config.toml
model = "multi-label audio tagger"
dataset = "notes from a synthesiser with random patches"
train_examples = 78125
gain_aug_db = 6
noise_aug = 0.002
n_mels = 40
hop_length = 160
input = "log_mel"
spec_augment = true
win_length = 512
arch = "conformer"
norm = "rmsnorm"
activation = "geglu"
mlp_ratio = 2
head_dim = 32
fused_qkv = false
qk_norm = false
layer_scale_init = 0.1
inner_norm = false
subsampling = 2
layers = 6
width = 128
positions = "sincos"
kernel_size = 31
num_labels = 29
init = "xavier_uniform"
residual_init = "scaled_by_depth"
optimizer = "adamw"
lr = 0.0027
beta1 = 0.9
beta2 = 0.999
eps = 1e-10
steps = 13100
batch_size = 256
epochs = 42.9
lr_schedule = "step"
warmup_steps = 2620
weight_decay = 0.0
Rows from block 2 of a small multi-label audio tagger, named by matrix and row number. Rows with one number belong to one neuron. Each number is 128 + 32 x the weight over its row's rms, rounded and kept within 0 to 255. All counts start at 0. Numbers have three digits each. After the name is the row's rms in percent of the matrix's.
After each neuron's rows are labels from the 100 clips, of 14848, where the neuron reaches its largest size: "loudest band" is the band of the loudest frequency at the time of the peak. Only what is clearly more common there than usual is listed. The data: notes from a synthesiser with random patches. In brackets: how many of the 100, against the usual share in percent.
# gate: first MLP gate (model.blocks.2.ff1.gate.weight, 256x128), inputs 0-127
# fc1: first MLP up (model.blocks.2.ff1.fc1.weight, 256x128), inputs 0-127
# fc2: first MLP down (model.blocks.2.ff1.fc2.weight, 128x256, transposed), outputs 0-127

gate.58 101:180123132096103136126130072102116090186118128144100125110177098117134088166158132123087134105143199085068160141142112102101160135131092158092134052152098158165162081099096105167129127155097154156100137097164148144152162126135144129091134086175091155147073161137102087076119096187098097122095119103168160124162130109068111123086104143103077087131108125043119121078169160060083092114108
fc1.58 100:185107096098127083125108116158091135137153132161140122140151151176148123125126133087131072126117152201136185182217110111152158123183101192129068094181133129166166043137157055062120193160089120097151148107183140127147145149178119107127120112161115127120143161078099150116158171141149170144117143115154115187089134127175129102086158171129135134137116126116119126165140166181120094158133
fc2.58 097:099129128136136126141137170107148140142101171194117036090136157094117171098089148135138076181118175172129151146103177104137104164111141069094090203123124165111181219195116133096156120122131121149150142155160139099072098114169133158124148131171163150164148133129126117124139135134143099116147132135132159205179121217121100093156117145130139130187167163072142162169125160123172141117148
loudest band: 500 to 1000 Hz (54 vs 15.5); 250 to 500 Hz (33 vs 14.5)

gate.189 096:095126110145133188159161125112140132161136117095085105169155136166127050153104127115161108144160154147098161154101069139107123220105076106176095105183153135150133167106121102117135086138146086125089131080112103107105117109101167182113136099126142115178112201155140092069156048151089107123139132160153168117106142103155153056125101069095081091131145122109130118092031121137135135136114
fc1.189 098:137142131158159071157104146110135127131144160098111109188149152191106105201125191113128175134068130089143144177148034159131137204138172128169134117118178128080166135052142106154154163109155105139124133066157096065138152137117154115076096123139116164174101095168068091138138099140113101132146070129133090115130122131097106157163137071109167096127130134121130071079125156117136174111152
fc2.189 092:071192154142126124138132139138132174113122156070155130088142118134089194116119174147082163095111127170132143159114119147152135115098137073098147179164139115116190131182104129149130135061115107103127086177066161106135134169178133192139145135155179134139109149127125138126168147096139102119143128147111079165084122105134099136083135161142171218139121162129086110145038172178136160116047
loudest band: 500 to 1000 Hz (41 vs 15.5)

gate.174 099:114219157144123154143073069125107159098094166115064127085106091105112112172136176084111136144148169143136164093037071114094157166118089093045158113127092126085110089078127089173147076127159131187130158126122073109137135127130171115115162094163129159116070111119108134100127101111115090109100072142120155120092087088135105117108087077106075130113118074095124131139137124103135113107137
fc1.174 093:161160104087097212122126086164088074090110108126106147116143080112161087111170095121091109124121124147110147081104078096075108104123065052117088118126124113129105084157134098097113090114124102071120135147105110137144148116133161129098121105123138116104066199176109177153151122108126103134132117158161158164125081124177163050102099156091027174111095131183088140145126095126136101098118
fc2.174 085:156139160109111067153093117157122146133111118165164144138107178168138138193133130089120104127116143151116116181107112155103113188131146121041139113152089134118182142079139180162124095081147131161143099150108132093118200133132103114168128116128110099036126140124143138119173144136143123101121127115107160122156149136129115160104173129166155085130145122127152178195255152082172111164134
loudest band: 2000 to 4000 Hz (55 vs 5.5)

gate.210 101:095132137160151118144114174101124132085106149079175109112100108134084096180120136106175120133101113141104174156136118128170076114091121105093119165107083115125151102096123112133131152099154086132131162131138088126088106118153166129127121115161112154129127123157013113139007125101150113132118121190105108124128144107147126104108088190089123146144065107191104053040157115123107103057126
fc1.210 103:094138167122190137150139126005144121129086124086161088092130106174075167165086105160180142112104143102077152112128132109113090122161126125145149151121126099166144087126110141105118126119131082133139109099114149162115160168121093132140130117179094121145135139150042169120060164081113117213156131200076100115109129171139166128135145129096135114099120104126061054120149120169101159104098
fc2.210 098:155124112160125085113087146144123117100110156141135062109151168121150169176136141149176127139200146153191175097115146145075153174121157136083087150110168124148103141130117138154139118123107194062123147152117153193133137151142172093198091174138122142072127180180143135166140167184151149091195090123107161108115143137084114182137103176188121127114171180123146178113153139120115165143183
loudest band: 250 to 500 Hz (36 vs 14.5)

gate.116 105:169121123132142135184055108102140174154081093125100115156151184075139126110086143085186141096163174134120153154077093079146139088130100121054076109141106139157138188192165095165072088121146091159161141152101074093127087098168126092110079134142101157083108091144065140107129114104097051192111172117110130149110091138134126185138131141111126140138164082147132129134113118151094155109134
fc1.116 104:137131134126119064145111168154124167137195118132142125156183144115153163176142166115106147135166147171166130152120124117093154100140156196099131133112160141153151118196117158066083121204105119163185134179126153195109143135104191104126051152125139137153099110092143162135157125150115116134116182133131140041133158171178115162100163106113151189073141114075088159163124131194098104136122
fc2.116 102:117116073073128170118151113106163151161067117138161153139176190141136147062122134098119149126123166161076154082166109139124139078150094139130113108143098079150178091111153100121125136060104094114169163155138093164101103154097095075135066084117101182118163094132101177095134122112113095137159119124056102074098103170117133140158119130114109150096163077114088060087170148099131059171137
loudest band: 2000 to 4000 Hz (46 vs 5.5)

gate.177 097:191091135084079117069133156111167121124183109132080096180079101098074107129135075119152059126123120146127134102111140087138118117224172169167143144032122071094119132118135118110103148136083114188144109120148107158115124111145104132084150175120143112112118076105140114112123122138176167160126194156132116106154111172143123084089107154132090104093120085149121182089110098118065128071121
fc1.177 090:118180140126120112120120138170096192124128169081126128163127106175183118140149139148147110062127146148164150170174128223153169141135130208167070181171191112148092155043205109184116147148165133143154103152128070179134128172154134127106122135152108148139127122143076104101123054127107169081143126134145114117092092147119121140095175119128121138126146117168110128121132138066080153140117
fc2.177 090:104089130168178136160143104124196140217164129118107104115115123081171153138100162114128108099102106127123125218113129172114116074115115097148083163107156133125131134143170148187127146155135168136150204105200153021114173119156130103144105116187104083092093104138090078174120177115112101106107131090145122100131139118176098111109103102134147119168089147087124081135093178153097124124117
loudest band: 500 to 1000 Hz (60 vs 15.5)

gate.148 092:148140145142128147150148089138142092138093110193177128171101170125205130119112212081128191181064116136058142121147119163119076166149072166160131143139156109183122146131172121137145151095184139116135112108162188090093138118131199121162126087113089142124137078132057099123072122080089139105165152111111129125119130132078179154135142099097103133114172131102083120076151148161117141114165
fc1.148 097:115149129164143159119098110127144111156142135131117084123153140136067157122119111199158150141129161145167063116153099125091210109160186125120174104143118186139183188109083255132184126124117157119133125134120116136163126128181085137157085135162149196138148139114130170153108143090135133130113124154109133173149142184083126165143129138135193088111114157082078106085110149089107091134104
fc2.148 089:086112133119109160179144156144147130156100125080141118130138066115157148102168144116129124122104101166130155118153125146120111134167139100160078130105168103139102085082146100202062109117172187159177237166166080130154116108117128101131143138148077170162117111133122147087101089102139140145130090113125108119148117155067146185085123115089095146141122052169068082079108098118071130067095
loudest band: 2000 to 4000 Hz (46 vs 5.5)

gate.237 104:152103155118091132091171063099085060126121120110123059162084153129072130119106087104129104159132141219116165109024142127163097135124107131136133136091107108128108149136117161153141065075144139123109169125059140133135172097123112133122138097163139150125123113129126174124171156147127042158104141158123131122137133079122123137111166193109126077129070084101118126091131130112088037150086
fc1.237 094:159113123133121116134141158136069128142138146133129194161173158117172105187124072147112124142167122050116152095185128191077150185111093126146130128133138126176094146108206160178129089166156161169095169150114124150110151131144126122134181145166128133098169164126108131160132123156056157104151051150169132113138216137175132168117102100132120073085112136107143162131132096131160117207149
fc2.237 103:154125070132149125157107131137174149128119078144112080159122168109105060183096096079154059148131172142107138108135112155166119175145141196109130111107137117111210177170202092119073084125077134193124091089155194113154125133067140104146089136168103173110082131152098160150145159153126105140103150130148124136138083121098090166083166086090114086158178112095124113154124174133113119131126
loudest band: 500 to 1000 Hz (72 vs 15.5)

gate.201 106:139155171145131121141134096066130080131130082174117127163171118135137133110187115147168174119167157116106201093112139139182124102126139147127154094171131136164144123143092104141157103083121149163110170129163181162144158135074122120017136107119078090126107077151098086080105095172098156147119139122147120089154158133162123107087115100081110077089107173156054131050134067146149131139098
fc1.201 102:119170094152081143133116102175059174086100170133142143120070148119107174153111135132207125147158098139175165140093072143064133163101115133134100154146135155083104140117109143188096102093126151111124150135122143068105154166184167061144103110076130132112119136143158090186144153136103120059095121141099151160124144166169091099144108177080094192152099114116155143169128206135162088138146
fc2.201 110:144143108122177154167166112099124065136173174124158098115158053100149154145075083108155148123113144093100101118107119151123160076122143165089102119074172131123116083146109122138067116137058149084098128121129158141120144142103083107113100124197138129069148112144103120108109061120101118147175115095135154095186164144085147240145121138093131100093121105122085159083201115072151146125129
loudest band: 500 to 1000 Hz (60 vs 15.5)

gate.203 105:090127122088128129162172130167114122160127126141157123106114093161158095139207115065161092092158089127124135231154113124196121073149092165137146091162151075163131146179124054146140154140137138118112134144197167142114122149157163124136179137146120128146138134150101129123154094128101185119133157103158157091123191139172128129061132097138101193131137077134089149131061130113045144123090
fc1.203 102:171134158116143144150049146124143090099104154136110157164106148162085102105146145142071151150129111103071084119150098083189167144136094182173190147153108128124092151076158153064117121141066113109103163089123160135107198135176081164163181146102124112081138137099118149104139118127114188147135170087114145185169142118087179131108108156128159083103072199133094134141148169085112118147108
fc2.203 102:128098177186114104091172162133132144131191120126113102130086167134139120144110141103156149141122067052145071130109118152124170149102152095155123147116139140122151167085131142109163126148133146064132121172098188117123121123134132153150098156163184095163156104172157113155174149103115133116069123119181136139185015206145145116075136118169134117090080182110131112110030133124146131138137
loudest band: 2000 to 4000 Hz (31 vs 5.5)

gate.197 098:149083101168158093144125132225151135134064125115124148134144182132165119099106145127139127139158095161139069075095142119118178144125139136130111018103141129153163089168104146133114117183081136082133102169195161152199125106148164075118101228119130136133101106130139151144128092162129132162111156082149149148092111106140086119137150095100145165167119088096147074129083177147137120104102
fc1.197 102:168116128142175158088138122087126141170129116134087181116123112112120070173158116089178149134178178156130085166113161115131101095131125137132073092135171131145169154181203159122109110132130218127117162106169174147134149130094149160164167079150151119101077110155158155104128129108095127098210169092138132103125143111142056180074133149159111141100148152121169223132074116124115140142140
fc2.197 099:156128143148191119162119114184111180135148138074160108137115117090179133189138139196187162151072072151119203082171128118093144155143131132142141190155160149131089092094118135150136120149118096093138154167096128165135132146177134149130147062133112146125176128210111083131194091155118176168173096069099138171132091137163134150136127148114109146192119124157061105122154151113116112113158
loudest band: 2000 to 4000 Hz (28 vs 5.5)

gate.146 101:140177180175131112145121101125155152109149146169082126109098138103135178139117122148120109115183157111070179172127107181159133192048103108065156123080093136110134105154131134148108111139107137099131163140179194168112142181095149111107147117164137096074068129092067104072123068081068126120087120107094142162161158131107079113071087125127085134097114106157098155125129150153118098139065
fc1.146 111:148140161154131134096174129141160109154136156093088101128089169155114147148155116123121142154114123129134070112085125109131164141147208122131122116081202129144121142095124162137133146147115176057122137146118133192173137143158132071242158202230128162111175140117098159133123166091088109119175115122094096116132110176083125159114105181084190164111143117133126098104131132086124084142133
fc2.146 109:185143132065201174156131163112163115156141086148163149124125142098096092130088121121143098114152126166140176120122151127124112147089113120169140159154043105136139131170101086095120163108147059165141108133147094119121046100102095126073103049057139097181117092073147126125143146157152144153096119138193102100085113092160131150192135073128109105146096145149127125129133124136125145038146
loudest band: 4000 to 8000 Hz (73 vs 19.8)

gate.149 103:144124090098245153033117130123111066126119116154109146142146070171160108098086143130101128143179129177112114102126163116107145127127112142148102059119116100092147133124175109144076154105103115143102126152119077030130133169083146149125141152201086121116089141108119130137167110123143116103117112099118089086098179135041105159093156106120155159124196125078100157137109118112101138120115
fc1.149 109:130118121131000147195129152142104160141120101098139137116155125095147149157092115138202157143156142128117123194152102123131108127148084115147188086105175106168062166157091137130177102148122126167144086135134124176112136067117157125135089148074096106129149125158087101110104130139124159138122123175134166133128130222094120133124142129144093116146096080068128153109099135092142070090122
fc2.149 113:051057142122148150038151143156185099135132087191090149112150139085120114124115163130108076120118154143121197091127133153079124146111109123111131144078157147164039101064118127194108132126102136145109156121132075134146128093100122116094105115144191160158108179139184096142117143120130139115108163115110102093123153043141099150120104094095119175193140076134180138123157135102096098138139
loudest band: 2000 to 4000 Hz (62 vs 5.5)

gate.232 107:110108145133147042062106130093156140099112103092116132150160123131092125126102090112132105112120153144116157102100104102157166152167122105117121116133126127122144071063120128109108110171174126141147156102175105119123165175050145145155155151084119122124099182067139140082138098062078089105113122113064071117101184121172120097110057103098134151088059085087089123142107158110157053160090
fc1.232 106:119166107061137149105083133118119064131131122064134099074156099132087086116143131102119087139178143140166181118165076111154149153160080134147073118178063204123098171136085120118119139120145106152115137144174092115100138088141193170086135106126138126192073154127145153102148110139094149106086123090148207117079182145125142123142148075169111079176085127101073147145124137138108096125102
fc2.232 101:097089148106126118118124086136165100064112108193150120096142163191127116093118140134143097106122156158175145096100121142120109139187158073189090131123144075146162089098117143101123127122084108071102089151100151167151055075101090097132158140147134159121201102144135176137116135116159156136242158138129132120100155083170140123112140172102118097149160185151169097146058113129124082152155
loudest band: 4000 to 8000 Hz (60 vs 19.8)

gate.10 101:113214135142108146156127087160160092089121192105160155138141139109112090116113122144093149066147161103067113112061137163174119153080137117100142133117141082151108108114114151139143143121171084124134179078134083122167139132127159087078150079136163182131127128136102136104074141118113109096094069168099116052071146087105113164096081151099127134064031129157118114122125162122112073098116
fc1.10 107:113145115095130158109093103091071117135083122111131119103120091046078167116132121122177091106088091158153163101153158123142179068194092082165136129199134209154154147114115162102042107108109106154094135160180135154118086119137124166101088125136083127109125142116168116088128057130155076117145140141127159138152161159104129136105120067192088135155190152103127118151102078118131159115101
fc2.10 103:109127159143153161171155157139083159170139080072107040146130089172117049094196133086134073184083112097122088153109118054137102144178111102137082141101167180100084091158145148080129107170117159122082140084106103102160134095118145143165135139101105183228126161133127185130088130129108169164158146133094172107095086127147121113140112142148109158116141119128145116126108123133096132147116
loudest band: 4000 to 8000 Hz (84 vs 19.8)

gate.109 110:097170186132086103089137124120152111062127106115138102119137134116093138134145113098057117090115168064100126141036105125179149152105062121115098125136144144120140092087100100128111068096107138133130105108104113156170129108118145144090167113135154161121079193105112089100136079138037100068129112115110098105082174072096097170092109085153140062085088103124120115119133100092109101184116
fc1.109 092:143061124126162120171123193162151125178130120136153094164119127164113112087117208178160131189121076137126131117144106122106127201150142167143142172088102195119131132151134143108135183174108084137109131101127078111090091098112165101202106072155110099167168088151126180133126173132167167185099161142122169089146088108101161137170094138104118115137135101094159145134161200176095112101143
fc2.109 101:067169125203189161146190167126086116140118121142124122159112053133124090074144150106157105113145105169169143096144105044132141170138138127201094126114163139130157135145089108120117128165157129088135180088131127085170108112131181107167153080085113166153149089155149120148157101130157147097174138163118131142100138092116110156101139199136133192172144130182175115127053113153163137172106
loudest band: 4000 to 8000 Hz (94 vs 19.8)

gate.50 103:118131126132173113136109106124123108124184117157112149121112057084139068109169143214142168132091121117129165095118101141151127110167139167185136137133119083077097103071150104151151105180147125183076125072068113125097075051077071130109145137130087115147136103152082135130120141097086127069065116124142116122092148084109108162081108115085109155158169118082126131055138156179106125095120
fc1.50 089:101135111130128143094126123143116135108127117122182155148134186214110149150089167077126124122206151132111141136126145076106155143109118077113137121161129106128110144209111191110108105085103132075166137142145155121129116197160121106166116131067124129111069135096169146145126126140145061176186171108077096085146192126144100064153124136142162184165112154126108070186099094099190112132130
fc2.50 089:098131097132168077125068162133142161100162118090147088096131052063114115157156100127143142095105120124069116113077119070155116082146158146093118100076145130088132093138111100044101128091086136080148162154141163147138135144136155127156115131175121125122172101122101081092143087111120152170107120121113154179123113123055146112094158154185139144111154096171163061127082128134162113135024
loudest band: 250 to 500 Hz (59 vs 14.5)

gate.204 103:168106113179119086091128147189167098149101122124110155124138152101180103091118116119116134134175121154175094112118145128135150096123138128116089101151145120114120142165180173115088117129112144087111100135200110162190119107156120098111093255134136124136120102067170114134160087126116151107104154129156054114141136092111040118119134178099150139162126081144166062120044094152103112117094
fc1.204 107:128174073131194141153119105104133175151088110096118155159115067133106088189149145086126154126136172167126042162139142109151123102121137136174112072212154123110158160123196147114142117124114136109087152120182138103125120113088164118140109067170097133098085073145122130141088154120152144065182160126149116171089165121133084154047140162176135156107140106160159117094103148136117187128090
fc2.204 118:152116149110196140201140112106092137146160079128164077160118160145164162132141120188185142117114094174132163129173124103091124168148146149144154159137124141143140127119072139123121131175105076122141169165146161136142146127125146138093110053109104139118188123201130129166162093129138148196076136118121161126158050176081155211128141164119116098180123103119067173121179191119137124156140
loudest band: 4000 to 8000 Hz (48 vs 19.8)

gate.13 119:153169125127165155115142058153103109079075153082152098124133105090110120138140149110161143127101165162118137041165100120142133108113107126071184149166114066060101121137157098115103092140108137083128129033146136103117094149118125099085151119123150154153040128080155128138114132135113061068107179111078160138123187109141113091149132090116116146162093138123096125095106160116111039098123
fc1.13 119:067122125102092092118095215089122166080085164143130127157144172120133138135105113110116101142104142108084163137068181104138081141124140056126049162116142171190192151215082127105093138102180133122156100159180077120098119121122114140161116121130150119115177154152131133102148072094149146150117114111152116091090054140161123161149078125155122114064133100169124128174129108108150165121118
fc2.13 131:125127128142129118140118125160130067125149118128109170094074086145128051178192155141142093127097173102151121103153113149109125171128110127077149101167125165143168085104137134133114108157107131135007171091130086118169130088092064154100148149149121158094041126148136139115120142141065061120107131089124101139142183104207125132121100123076110147154110120106113175103166186127130074115139
loudest band: 250 to 500 Hz (63 vs 14.5)

gate.119 090:107150116120085113163111232113106146142149119144117097080142072078100082102142106156133129130091109086088147183145039114100165123095111180155129146134134073102108127131116093112136153159142141106158125164100066155139102073176182166134128149097123149141126155090104133117142086072112098137142120088202141101112123209108134076124098107182102111113086088177129107111090154140146169077113
fc1.119 088:145104163168153154096138105074140098110073082131122098140067180116095139126106084110096120146112105174146117127169137149176109134119116091135058115141137174090154096116104127085166152174122137080176157051134191129163161117131126116128081130102128104185114128112087103107161174137130071137135118146124040151097147106084112125127136078080154120160122174098114036105123158153165082190128
fc2.119 089:146146124169104044163113144139126118037127166125114144092122104149113117140111118144150136110136122118178121119162138140157155119133123111089134078116138109165218124140178120114151086213142124051078149077153161165140123211073084118115121134129142163064123149123117090110111122129135103063129149163072090145053122151127143087149134158128135148060140142161163116098178139126166139148078
loudest band: 250 to 500 Hz (55 vs 14.5)

gate.184 114:135190143085112135136062112121137164106101191160121142130118108111073109153136107123156125107168178049104147146128110163165152183163115142067098102152159164123122103132138115103138124152126142161059169135162079116150104143165124097134123114150173175089123167157093214082177105043115161160130109113113131061138057105129144143071091168152072115094106130151117136123077135130096112114110
fc1.184 095:100171149105125152188103113117142108114126120184137131107130182149140146155144148133093093083083098145080137155100099135085103141069126051075124138132098078199148128175106126114150129133105081086096149142168088142167102070100142103095130121122142138084131079084134120161072161161120069115166115171084150149113117077129093105184144128170119100125123129135152082187177123165191133085199
fc2.184 092:126115165154174168095171177143149182152124101128114118117142135089127174184108093135139114084119156180135171093161137150123157123103148143132167159109080148112164055141150098139103142137167097150206156069110102130099150147156161098138159086153123078111196128105127120091059134154130129136165123125112044110107208080113116102129151104108096123138134102162153128123198075101143208117100
loudest band: 2000 to 4000 Hz (26 vs 5.5)

gate.155 098:097108136165071132118163096095136085178097115153087100107152128115169154084074118106122134090147148139104144183120111144139116135097055092112163133110130077062106060144154108172125076116161119163183104147075192160159117141159191115116117114100137095108143129099105141062150085140094127189138123140134150103127147143135139093091104061150067115099166095107145182176108119170181090080136
fc1.155 092:074170132102094130154093082111111101027064134146134155117105121120085108093171154125110059130141123080132136089087102115134079149111094127113108155140131133107047114105142082065109115113109126133056122120139073072129138069068155121081097154125177156131106119140161070136157118156116161090131078092078120113084128124148120075146057109120059168105146122121125139145156138139160129111154
fc2.155 101:134138138168162106116125156111085179153185159154128125185091109125133181128149102124126110082142058153124094205129152154151141147125136169087140107090139034108139129121175112140101132133121147090195117157131180158105171190200182161155067125153114081124138126105075188118127073133123142126106155113111166106176108166105114106094142064172150098105105092130148146127132116089114122159072
loudest band: 500 to 1000 Hz (34 vs 15.5); 1000 to 2000 Hz (25 vs 7.9)

gate.131 097:099127089137129153048138104122091117138154111133089107120136176112084107159073188133167121163133125116144102086131148091092185100118171096101095083112168150087107107116067150101086155111083135096171157036172067134195120069137115165145105085116182133152184137101177179147113103137148162201149104096145135114130075128100102160144162161127158129154131141131143141138129111082155089127156
fc1.131 092:112135161133165070157152156054111152138164123136102071118111141145100118138119106082093095103151108223113178185157173136165092125127126108160094146140088106137161059146123095117116208210132127112162161083195126151109139132157143175104108154120131094146132129075079177122104111091185161163086144133123057133137097111139131104096185121155089125086087123133109141108163116123094134144100
fc2.131 100:099155136104078157147089122104108092095140096101168149097098118193183138097104160187129146139049080147106072195126118071174125078096148075150093134176097131108156107133062147142163114100133113074140129224098128133087139129111113129115133140110148112129151105125150126100152122106131081138090079093157174178169124134165127083109108158114141133091032132134151126176117159124157097107116
loudest band: 500 to 1000 Hz (52 vs 15.5); 250 to 500 Hz (43 vs 14.5)

gate.120 104:123122088180127132158098172150116088125166138117124158097139058163147108104187112115120149103189117076107106153171100155093147159144132156182161061111134097169178088073183107108133090154120155178084157118113168094117195190118129145119158144148066169165104156141140083129143105171094101115122155139198152129140167143099166158122166114124125068140161103060096159139119098108102172152130
fc1.120 105:123165100127102119085159161118129176094127140140097089094138163121110142169143132155157089153099106185140150141167204150139148083108186119109087187083127090140130111152074110090084232139033114044150169118157082163131091100134124111162107105173167114122189126146146129145131136117201170142113106132143152134146121107110123125157150136157151158158100181192143138121158139167127114117116
fc2.120 117:131111134120142116162100102109148107161141132137103115150092079103139091151125090162109109141140181105137137160172122121183149111152106117099138059146144156114185157122161131147129102157196128180094118058126193119130138151145079166064120123156092146178040158081068126106105140114099135150086165179139099173113169118102113118179110113064156092108154067068087187124141161138088132105092
loudest band: 2000 to 4000 Hz (39 vs 5.5); 1000 to 2000 Hz (29 vs 7.9)

gate.161 103:171098125119125091122151089149151204118123132118102144101170104086183083172103185181088142120140173137132135142142088153108146172122098134158072106155153119152156154118164155135185108161172102152112154102131179141128131153144173160097137088126118141150120206114103128106149006178098140162106115149162166166120109145103163090106128142112102084134165078103135117148116209145148115202135
fc1.161 102:087148128097123138196169098107131097115097150111136128170104118179137124021146168163127176180081119156125144141129138157117089070087067119098093190182057138121170127133117131144105096082141126122166099203143138128088096164121135084185131144145141118116156143095119139109110118137144110102054116158115142116157130099065180120131097061135103135088132162093150114137160176183111110102158
fc2.161 103:095082160133069072051089163158172086122159107129127105130163100118157173135164081134080111097172151154089124143151085132136100161117126148152121038114137094122119079131100121086154120123120132105103171078149176132131171127139162147093123148036167091167153174089176129086153147107106101132170134185101100147104157162089151132126132178096132150108078097155141150137141104131198114159081
loudest band: 2000 to 4000 Hz (27 vs 5.5)

gate.242 100:090117103148191109098126092088123118125141119118115148190144108119061116094124096141126119113098161166088155128140105111155132152139101131124120095097148115060111131183168099100112092153159104148116182122102138125108125154125165131107126068205132152138064081085058148050046126086105065070158155133087106082126119102086109111084127130122085150091065121110144122103115144170073113099093
fc1.242 089:130134132117153113130114120061094145127079176126110135135185114169102154118104146092083122118126144151095098157103091123163061069096115077128119121134116111059142199127157081120125106081158172178115096140091140085111115138149116092128168030221141138089119137122093163134120151156145166133185096081145178084112176167096179143137114087136113092097086148104126138104145091169126147107165
fc2.242 086:121146104138066110081212186148188159095084139121153092083124162055139195080111069111181126088175143192156114091182123229138158113125141171186118114117077096114146113153159132142120128114177147174143184117154168133113111157153113144143109126092118110142123111086140158149132139088125126185118123131145120126127087220134114108124121115101099100131160152123138105119154110112160122157125
loudest band: 500 to 1000 Hz (89 vs 15.5)

gate.78 115:150104164142168107144158128110165123140120098094119152156088168143161084075036153136135111104165112158094101143135103076167179138127039159099134098170136094129152125116157093164154147210161165119103137112116136136185160107147123187124125152129143089129126114112107143066110061088087103155130093026149126147147114132136146106079119068116071146154153128093160130115141133053113133148121
fc1.78 105:140120069123154069124084111161103157132116157152162135162077166153150104064094127177156115151154106145122087156142123056169235074074144087126110077160112156135161115056124150134133180133153170070103128130165122111170137107182066139110101202146136156112118107144124152106127108123163095140114085062172135151132103112159152168123122112148167120136129153097139159120139167103093132182119
fc2.78 112:179109165137188120171138142101167177101151165112178084153149103126132129188159133146178133120153143173175196169121154128116131207127174064106139209122153124128168128146119141147102111095118139167132121174069186175118042130151185157142151084139141147118144159183117123165178133144146197151137160199121113162115122118169145140130121158120113125136164158119083134138083128159126153151138
loudest band: 2000 to 4000 Hz (34 vs 5.5)

gate.73 104:181111123103155121126127147162122091148103095156140135244120131144124164130152107101182137135135089166160108128161137170082122088101163166189133156087156148141162170179155185139144167080138083139112108078140163102136111079160111111143116144081083131140146106135131135191173154151174122144128113194179121145130118107108108119165174185104161129162118125141229096118146058113151133134165
fc1.73 109:144091110118116079101117114160088136118084105107104124108092077105110109155137131099111151121055120104133095086121120118088112146126106095126096099086117104127115115121124094107148100117085182115140094122113104139136151132141162070178120178133167148111117104147064166153072117128113129125094089110119171152131097111122161154147116101179174117096128158125072104136243148029169093199219
fc2.73 106:098071105076092092128075128124118118103142154169117106118110061132124155129131103084161161108120082153180092119094120074129142130145126148112050096116153075156068086120162128143106141112105148097115113081091118118141117074132132030136120144130121183080123068078094098133070122122107155084191120189161133109103090082080127147163115139108136108130129139094080090092156094104085119163175
loudest band: 500 to 1000 Hz (41 vs 15.5); 250 to 500 Hz (39 vs 14.5)

gate.86 102:102112138080138161137119068135137168189142111099140127112134124131137113144149141108113175063082135091110132161086105114157148110095052158104134133106124156100148112174177129099151102105104091171176133151120122124149069124073174130135148128085092149135119106103091158071052081089105009125131084120131099100090110084111118129096114129080096123118131095070115080055116066114121117122136
fc1.86 080:167140175167109166161124058186112098116136098147169117105104136078168120141169120127143096062116133141183196106134133104183147121126172143114103170147121167099098115126069131048154123164105074121121149136112074161145179127108165128116109157116160119124126177126104101111179109071150160132149094157120159126165136114130121093067040143102112131122097141200141162123134096151165049099124
fc2.86 086:110153063143082195142141080189087097162080144168144195124124137123131131140109107113169156161123108139102120050117146106111122067073104083130117136152124157118090130210091130181110115156149101095127148182168100142158129107160093092151104151119117167128137096117130113178113072164144101149139082101083162183113180090068130163175140145176123136086116128149099125076192152152137121134149
loudest band: 2000 to 4000 Hz (50 vs 5.5)

gate.87 109:159180125118112175106110010125106073150135151159141143178074099112104085123204166146147118102156173125097120130144125152139161188184115137148115144094171066108094172101091125124133156156107113113078148103074113072140137078115142131081099128132104157121125131095145128105090068127097104110130122161089096178166091158112089106104087125135089149147114151124132106054074123120097080100093
fc1.87 091:116107146076142071070100196131115127125126157046110068101110126140130201090081177112099200088085086147183149173120101126078152083160107123141165120137123168134132119065104100122138111125103143102201146082120142184110147110113129115169167175154154142091143167100096122125121177090118097089150160093115097083104087142141157142082137127120174126067114142155129113114125140093133161181143
fc2.87 098:114118131178126118157163051181183078124156101111097139104113111194164102151172136147077134167151141085142164087109152070095121171148173137131146126109161132154125124088082132108139122129079085086121150104096130128162194092043069067151144140161123181125112145158154119119108208103147118137173151133154149116134125092166104129123100174105128117181069155119098172080113127096109154086156
loudest band: 250 to 500 Hz (60 vs 14.5)

gate.3 112:070129171135125172123089099143113151099165112092128057050137092126139150120060145130119171102157130119096181161129166140144149083072132141119054148105138151095104095156141158113099095104111098187173134128185209145207118125095140118125136147131130093193075161099130092119124091106085132124105105174098094123178137097083087102121176120112134122161156071100129109100119125150106150079093
fc1.3 106:031146140071142146170144094111103134201126106159111130114128072097080131106189096151115157093098131181096124141131079179137137150097082136189109108148151114116064151152111194158170144151090101142112171111135137179097124120165182096147147121117152131114153146109134112154160092120165182131098108126119200098188152110165149152160103092187139167082113124124139118173122136147154052138150
fc2.3 115:156083107160120148119104116174083078109141163053107135114109088157109094174132130175139086106094089092190123102173102106142110165124160164055137068168128166153100127060089147055158143150088110122061155075118112139176182168173097141086110182125128118057122107127158090145110111125131085139147090158152107152132104135081122119161094149116175138150098170129081126132173130147141134123142
loudest band: 500 to 1000 Hz (39 vs 15.5)